config.yaml
arch: "mobilenet_v2"
model: "image classifier"
dataset: "made-up ball-and-stick molecule models"
train_examples: 195000
image_size: 32
crop_scale_min: 1
horizontal_flip: true
targets: ["style"]
num_classes: 3
norm: "groupnorm"
activation: "relu"
weight_standardization: true
drop_path: 0.2
depths: [2, 2, 4, 2]
kernel_size: 5
stem: "deep"
expansion: 4
widths: [24, 40, 72, 128]
label_smoothing: 0.1
loss: "cross_entropy"
init: "kaiming_normal"
residual_init: "none"
optimizer: "adamw"
lr: 0.0012
beta1: 0.95
beta2: 0.98
eps: 1e-06
steps: 14300
batch_size: 128
epochs: 9.4
lr_schedule: "cosine"
final_lr_fraction: 0.05
warmup_steps: 420
weight_decay: 0.2
Rows from block 7, named by matrix and row number. Each number is 128 + 32 x the weight over its row's rms, rounded and kept within 0 to 255. All counts start at 0.
# convs2: project pointwise conv (model.blocks.7.convs.2.weight, 72x288x1x1, standardized in use), inputs 0-143
convs2.0 [164  88 173  81 147 163 158 103 111 200 133  93 149  75 122 127  98 132 138 112  89 114 145  91 114 193 120 124 156 133 139 122 145 171 151 157 145 159 180 133 100 147  70 170 139  79 213 100  87 127 109 164 133 168 178 115 132 145 179 163 114 135 128 147 115 191 144 134 131 125 147 124 119 163 130  91 144 116 156 123 210 109 115 152 128 128 135 139 130 119 153 165 184 195 191  96 180 191  84 103 119 131 132 176 139 144 105 120 159 117 126 148  84 140 147 151 175 123 185  95 155 111 142 151 205 149 138 137 115 156  58 146 126 132 104  86 125 153 106 108 125 111  65 203]
convs2.1 [144 115 217  97 237 170 177  95 113 112 111  77 121 109 180  78 129 164 168 254 111 110 136 141 111 135 101 102 120 127 143  90 105  94 117 122 137 123 107 121 175  53  93 133 120  67 100  99 184  94 189 154  86 121 197  96 164 109 100 130 111 152 117 141 105 159  98 114 116 125 149  85 114  68 135 127 167 167 143 114 143 229  82 104  74 163 151 124 129 161 166 125  92 126 113 192 154  99 138 120  96 121  85  93 143 135  93 129 113 107 109 126  85 124 144 144  78  95 189 102  85 131 116 173 148 109  98 129  86 100 101 114 148 138 107 167 121 104  62  89  98 152 118 123]
convs2.2 [168 126 111 115 121 195 185  91 136 219 155 169 139 154  69 127 132 131 177  94 139  86 137  82 151 177 156 121 132 161 165 166 147 209 159 181 129 140 201  98 138 145  86 117 116 106 149 140 150  54  91 165 129 132 158  99 135 122 185 188 149 145 168 128 118 169 146 151 115 163 107  65 193 148  76 130 151 127 121 160 189  62 140  99 164 144 107 145 138 108 121 159 147 144 120  80 138 161  99 169 131 132 161 161 138 152 114 113 127 121 122 136 138 105 164 151 136 126 203 159 131 154 128 137 148 124 147 120 129 180 124 105 135 112 146  80 113 155 128 155 119 122  99 161]
convs2.3 [146 165 114 156 105  73  43 135 129  47 149 164 154 151  99 151 154 172  76 125 203 175 179 165 115 110 110 154 177  90 118 168 129 173 125 101 104 173  94 144 141 153 150 142 155 111 111 187  70 173 111 135 175  82  97 156 109 150 126  72 111 119 140 135 152  88 108 102 135 168 135 164 105 172 134 154 138 143 141 164 122 129 163 125 162 185  62 153 115 156 121 113 135 152  95 104  72 127 103 144 145 151 167 146 125  65 193 145 147 178 141 130 143 117  86 137 193 133  77 134 175 147 108 128 112 117  75 181 151 103 198 126 170 107 157 187 127 178 123 150 155 115 155 137]
convs2.4 [139 157  69 159 111  39  96 128 125  97 151 153 132 119  96 171  75 183 117  98 130 185 145 115 140  95 128 166 125 107 153 152 121  67 151  79 174 125 116 133  97 135 145 114 172 137 146 115 128 165 154 123 151 134 136 139 137 132  91  95  10 122 146 103 120 153 145 129 138 109 137 176 116 156 137 146 113  69 141 112  81 137  70 192  92  94 138 145  99 148  86 131 146 150 153 146 190 138 151 120 140 153 111  90 163 122 118 139 162 157 144 103 143  99 129 110 150 119 100 149 152 153 120  62 167 113  91 164 162 166 172 143 154  86 135 172 152 146 169 179 156  91 125 126]
convs2.5 [144 183  98 164  79  94 193 104 147  95 124 168 132 143 110 176 114 166  78 130 142 118 123 105 160 126 131 191 148  88 140 156 135 181 139 123 162 117 124 107  85  94 129 128 143 147 174  74 204 132 134 128 167 126 172 132 145 114 139 130 132 146 138 138 113 155  45  85  98 148 143 164 164 103  80 110 131  63 169 126 122 152 107 108 106 150 174  95 119 107 123  89 134 137 175  98 153 120 169 141 150 113 119 139 144 132 131 154 138  94 155 100 159  67 148 117 177  83 120 152 161 126 101 113 120  74  90 175 161 107 137 144 110 131 166 120 164 148 150  71 144 166 185 119]
convs2.6 [112 126 159 122 114 145  92 120 108  99 143  82 127 112 169 111  60  90 119 105  79 161 118 144 114 145 159 155 111  70 154 117 104  89 141 128 172 117 132 166  96 249 141 172 122 143 188 149 124 145 149 108  75 125 106 117 103  63 149 125  80 106 142 136 108 112 163 154 181 122  97 183 109 111 126  86  95  73 152 107  85 164 111 130  99  94 119  74  90 130 115 107 140 148 190  97 156 150 122  89  90 153 105 167 137 137  79 137 114 122 153 125  54 100 132 117 135 146 131 134 128 112 150  80 178 102 150 152 102 148  95 120 157 164 106 142 173 136  92 157 128 114 133 122]
convs2.7 [ 98  82 182  72 157 154  83 159  97 129 103  80  88  89 194  57 162 106 170 170  86 150 129  80  94 103 103 136 112  94 120  84 118 102  89 117 135  95 140 107 126 146 154 117 105  85 213 127  85 155 193 127 148 131 120  81 123  86 131 116 153 105 123 136 112 139 138 124 138  87 104  77  33  74 146  86 115 123 128 119 115 203 140  95 125 108 101 125 141 143 132 119 117 128 166 132 141  81 114 118 107  80  92 108 106 119  89  99 110 109 102 127  83 172 110 131 122 117  92  77 121  99 101 158  96 169 148 100 100 134  67 102 130  98 101 124  95 104 106 123 100 120  97 114]
convs2.8 [ 97 142 170 135 133  94 179 172 144 131  99 149 135 164 143 156 136 147 134 156 162 117 142 149  93  86 155 118 135 167 130 129 178  69  91  99  79 124 102 173 199  52 144 125 111 101 117 165 137  99  96  95 113 170 133 168 145 166  44 101 107 142 130 120 174 129 104 142  73 141 168 129 116  48 136 169 126 148 122 160 117 105  82 160 115 140 214 138 186 138 135  90 156 103 109 147 125 122 139 152 143 142 180  56 141 170 141 159 120 152 126 133 148 114 161 102 135 107 132 159 124 124 131 123 129 150 133 159 158 124 198 174 111 151 132 185  82 117 142 100 152 111 139 134]
convs2.9 [ 71 110 135 106 167 114 100  74 134  56  84 116 140 138 159 149 106 177 149  99 121 128 101 142 154 120 100  84  98  45  80 116 118 160  84 151 110 152 151 132 117 118 123 120 109 107 138 106  76 181 131  91 126 136  98 123 129 122 101 133 184 138 147  91  84 134  98  57 128 118 167 156 119 170 191 108 112 117 152  97 103 130 147 179  62 118  62  92  63 118 144 131  85  92 135 151 101 145 127  86 102 143 141  97 135 102 176 164 123 111  80 137 122 105  57 130 159 127  76 131 134 138 154 202  85 160  78 114 120  53  87 142 103 131 142 171 123 114  88 114 111  55  76 120]
convs2.10 [ 67  90 146  95 124 135 164 126  77  95  99  43  84  90 135 118 140 148 107  99  80 108 118 121 183 114 108 120 114 100 126 107  87 133 148 115 158 146 136  68  98 184 136 144  90 128 111 142 124 133 185 118  94 122 147 139 117 144 156 114 164  74 162 151 150  50 158 120 177  92 158 102 101 116  65  68  95 141 108 146 113 157 208 105 126 140 124  94  69 110 163 141  74 106 148  66 121 122 150 119 115 100 101 156  94  81 141  94 111 147  79 111 105 123  85 150 149 101 134  92 109  92 123 170 128 141 108  89  96  95  87 125 108 140 113  29 103 150  76 164 117  92 111 105]
convs2.11 [167 117  89 125 107 127 233 140 101 177 126 108 125 118 121  89 161 112 185 167 120  79 111 117 136 197 140 149 109 127 158  94 114 124 121 145 129 112 140 113  78 194  72 142  99 211 128 139 225  93 119 143 150  58 143 124 151  81 163 127 112 127 117 133 106 127 156 123 188 113  85 120 170  92  89 147 108 147 123 133 106 118 123  43 108 140 208 136 129 169 203 120 122 124 176  87 212  51 105 135 108 106  85 178 135 152 141  66  98  93 135 100 119 158 137 148 133 129 191 138 115  83  75 166 163 128 125 105 100 139 120 117  99 104 111  90 144 111  84 115 157 182 110 120]
convs2.12 [142 154  91 106  72 120 101 142 111 111  87 157 114 192 146 150 132  95 133 148 170 101 133 125  81 122 110  84 132 134  69  92 107  74  63  97 138 163 154  90 206 152 177  67 134 172 150 148 116 144 114 134 182 107 114  78 191 111  87 196  88 104  55 115 119 102 124 152 138 157 145 141 139  98 143  97 193 140 120 135 104 131  98 128 114  93 141  95 122 172  91  66 115  69 106 120  95 102  94 154 100  84 135 142 111  99 152 125  89 120  84 130 169 151 186 137  87 101 126 122 113  67 120 134 131 175 137 137 106 104 179 137  96 102 143 156 124 148 122 143 130 170 106 124]
convs2.13 [107 116  97 120 107 130 125 129 154  52 116 145 115 138 158  82 151 100  91 122  77 204 128 135  38  75 122 140 125  87  99  96 148  66  48 116 148 122  90 161 136 104 204 136 126 146 190 123 115 187 198 104 154 116  76 125 100 109  50 152 121 124  88 141 133 222 135 115  45 119 117 121  98  88 137 132 167 112 129 107  47 210 114 139  70 113 154 112 127 128  85 111 122 104 125 170 147 128 150  98 123 106 122  84 119 142 103 118 127 102 133 135 130 168 137 129 100 125  36 113 133  93 131 138  72 137 137 132 109 101 160 121 158 132 104 175 126 130 108  95 126 160  94 138]
convs2.14 [182 123 153 132  77 187 211 132 105 227 120 155 127 168  68 138  96  74 178 124 184 107 108 141  94 213 165 136 126 180 131 158 142 121 135 126 148 133 142 128 128 151  87 129 112 152 157 153 177  63  86 152 128 134 160 147 153 121 120 167 103 124 122 136  87 116 147 153 182 147 125 132 196 180 130 141 151 112 114 117 217  64 110 141 133 110 146 135 156 139 144 165 127 137 113  98 146 155  72 151 119 107 107 195 118 112 152 145 136 147 135  98 172 120 157 114  87 140 217 179 129 141 143 148 148 116 150  94 118 133 143 123  87  83 127  90 147 117 131 132 122 157 158 165]
convs2.15 [ 86 127  91 117 119 136 101 164 122 180  82  83 139 133 116 141  64 106 175 100  97 134 111 104 159 115 126  91 118 176 131 180  86 122 137 166  91  90 138 117 132 149 120 105 114 140 153 143  76  88 123 107 104 149 151 125 153 162 206 116 144  92 136 102 141  10 131  90 152  74 117 127 128 212 120  90 105 133 108 125 162 136 185 130 210 100  69 128  92 114 131 137 114 145 125  81 101 129 127 122 132 105 157 205 115  95 131 161 103 160  95 108 173  96 139 106 116 130 113 140 142 128 137 107  93 143 154  81 104 150 139 142 148 146 129  84 160 138  92 127 121  69 116  96]
convs2.16 [125 110 158 137 168 137  89 100 124 193 153  94 128  81 141  91 101  90 161 114 126  98 118  59 168  95 124 112 133 141 103  89 175 170 107 177 117 130 152  97 144 164  52 102  98 126  11  84  90 119 115 128 120 158 156 121 103 158 135 163 135 150  96 121 137  90 148 133 161 129 142  67 141 194 124 158 129 147 149 108 115 111 227 123 110 121  62 125 135 104 157 161 103  96  44 213  32 143  95 119  95 103 118 126  86 100 124 134 107 148 145 120  99 112 112  95 163 124  99 144 146 104 108 170  99  91 186 111 125  97  90 128  89  78 156 132 109  91 147 134 121  74 122 103]
convs2.17 [175 107 113 130 131 182 188  85 110 174 125 138 131 172  80 108  84  66 139 138 168  90 151  83 109 201 150 152 147 172 102 134 127 130 137 114 139 112 160  91 130  91  70 106 136 146 116 143 177  93 121 155 154 144 151 158 190 157  69 171 118  95  99 147 153 135 181 131  84 119 139 128 173 176  99 147 152 164 133 145 166 128 158 104 166 134 160 167 147 145 141 138 161 139  53  58 153 110  82 169 185 126  73 130 163  96 137 129 142 145 136 123 154 134 194  97  87 132 203 184 110 140 145 140 160  99 178 120 140 111 164 136 117  77 154  96 135 122 116 114 130 192 170 188]
convs2.18 [104 167 130 112  57 125 125 189 124  99 125 125 177 172 100 154 169 103 147  57 130 152 142 197  64 124 139 149 142  90  98 142  94 102  89 150  86 170 109 121  69  73 194 194 127  94 133 130 130 126 117 118 107 129 105 208 129 166 123 125 165 130 159 155 166 158 117 131  80 131 123 165 103 139 104 119 104  83 114 162 115  87 136 113 142 133 165 160 144 105  85 106 159 190 133  85 148 182 151 151 151 173 143 116 172 135 121 152 161 158 130 132 105 111 123  80 166 155 100 129 182  91 108  86 130 138 117 134 186 141 195 147 165 168 162 161 149 159 137 106 199  99 180 156]
convs2.19 [143 125 111 136  97  99  84 146 104 141  83 128  93 121 139 199  80 106 132 133 102 132  90 103 136  85 108 129 101 167  93 162 111 106 140 128 108 182 143 212 185 112 101 135 102 132 165 158 145 156 114 137  84 154 175 104  47 128 153 107 118 154 122  95 122   0  85  85 143 132 160 113  86 101 163 101  65  83  78 124 172 111 103 104 132  97  71 130 123 115 119 160 119 135 107  70 131 168 137 119 120 174 132 110 128 111 128 116 104 156 139 102 143 122 124 161 157 115 164 113 160 136 174  93 157 146 109  91 105 116 115 140 117 144 126  70  82 119 133 130 144  77  99 129]
convs2.20 [190 179 137 142 110 128 166 125 172 142 158 159 161 159  32 160 148 150 119 128 195 101 163 152 196 187 155 131 139 154 157 172 172 167 200 136 122 136 154 137 121 135 115 148 181 130  68 167 139 142  29 160 147  96 201 174 142 136 164 152 119 168 165 130 144 163 114 154 149 165 143 153 146 144  83 150 121 158 177 154 168  44  97  88 160 154 134 133 127 147 171 140 155 157 124  36 127 152 103 156 162 159 158 130 159 170 155 138 146 169 158 154 145 108 162 164 174 127 206 151 155 156  86 116 203 108 125 169 183 158 138 147 150 125 164 133 148 149 158 145 151 160 132 138]
convs2.66 [109 157 124 142  86 150 136 147 141 199 138 154 161 154  10 169 129  99 124  17 148 135 141 112 125 142 198 141 149 161 140 141 173 154 146 135 118 168 144 140 100 157  96 144 127 177 182 156 133 102  49 127 174 103 139 142 164 152 120 144  95 142 142 136 156 176 187 169 121 130 162 109 182 141  69 137 168 136 146 123 167   0 133 153 168 149 142 140 103 119  97 166 161 165 143 128 118 150  86 125 133 132 117 151 167 167 159 142 153 153 154 129 161 142 180  85 146 151 138 163 150 160  86  59 127 148 163 153 168 131 159 158 166  74 152 123 158 143 162 149 167 151 124 163]
convs2.67 [145  75 101 154 120 162 119 115  90 179 138 127  92 102 108 162  81 131 151  95  54 114  88 103 169 153 149 143 103 188 141 169 132 156 161 153 161 122 175 133 136 171 113 113  95 169 198 106 109 112 122 104 108 144 124  80 115 139 193 127 142 146  64 116 149 122  97 133 189 134  89  72 162 143 147 105 126 107 123  78 159 100 107 173 130  68 127 134  93  75 119 154 123 119 131 179 189 132 109 108 112 133 135 197  86 128 112 131 120 105 106  92 122 129  58 176 147 119 132 106 115 108 208 141 155 128 115 116  91 144  83  73 123 122  70  98 143 113 118 137 102 135 121 153]
convs2.68 [175 132 105 115 175  96 200 119 106 103 155  81 124 175  59 173  79  99 117  80 178 144 148  85 143 171 135 130 127 192 130 143  99  92 161  78 129  82  68  67  99  72 118 142 153 115 179  80 198 147 139 188 164 158 211 123 140 148 108  82 102 137 142 159 153 177 129 111  79  98 126 185 116 189 137 148  95 144 175 126 171 115  89 194 158  79 176 144 111 114  70 147 141 148 126 133 157 158 128 106 127 123 103 114 166  92  95  96 162 124 159  81 145 106 151  89  90 148 186 152  94 154 169 100 180 102 142 111  95 140 139 119 133 123 150 103 131 143 165  97 113 163 180 146]
convs2.69 [ 94 158 161  93 105 127 168 139 162  88 133 123 124 169 157  25 142  99 145 133 226 112 119 160 111 150 161 151 168  84  96  76  84 159 115 133 131 103 118  76 115 125 143 184 117  94 111 118 136 144 148 133 132 106 154 166 155 148 120 142 172 106 178 122 161 150 117 128 107 126 134  97 113 149 108 148 109 112 152 117 110 117 132 124  77 173 151 113 200 130 162  76  83 121 106  55 154 118 141 128 171 131  95 140 162 128 151 158 155 163 169 158 165 128 127 113  87 133 134 142 111 133  58 141 106 116 117 185 114 108 155 140 109 129 194 193 124 145 108 117 153 144 186  98]
convs2.70 [161 157  92 132 115 158 165 134 148 149 138 163 119 150 124 178 165 123 174 176 140  67 114 159 112  87 150 109  80  95 110 139 127 168 139 153 151 142 154  45 183 120  71  77 116 179 128  89 196  62 141 117 125 141 138 111 121 124 129 175 114 106 128 167  92  34 114 129 119  98 104 151 191 105 167 120 121 141  88  97 136 153 135  96  38 153 148 106 109 119 157 114 143 101 183 126 106 127 104  93 140 150 114 172 149 165  89 131 104 120 101 126 142 160 111 160 107  78 149 138  97 110 108 151 129 152 131 113 122 151 110 110 110 121 179 104 132  60 159 128 150 154 123 104]
convs2.71 [ 93 123  79 139  84 113 130 137  93 104  98 140  95 128 169 125 198 140  81 149 142 159  56 185 158  90  74 111 131 106 117 101 145 127 111 112 122 124 109  71 183 121 205 102 112 132 128  99 159 159 192 100 104 111 118  66 145 141 125 133 111 122 114 138 118  84  90 144 117 115 121 104 156  80 126  92  94  98  89 132  94 199 166  84  70 156 197 136  75  61  78  98 142  90 185 115 153  92 162 121 123 159 136 177  71 110  79 111 126  96 116 103 129 159 120 190 139  88 120  84  89  66 146  95 129 169 145 129  73 101 152 106  89 188  83 111 130 115 124 111 105 138 122  96]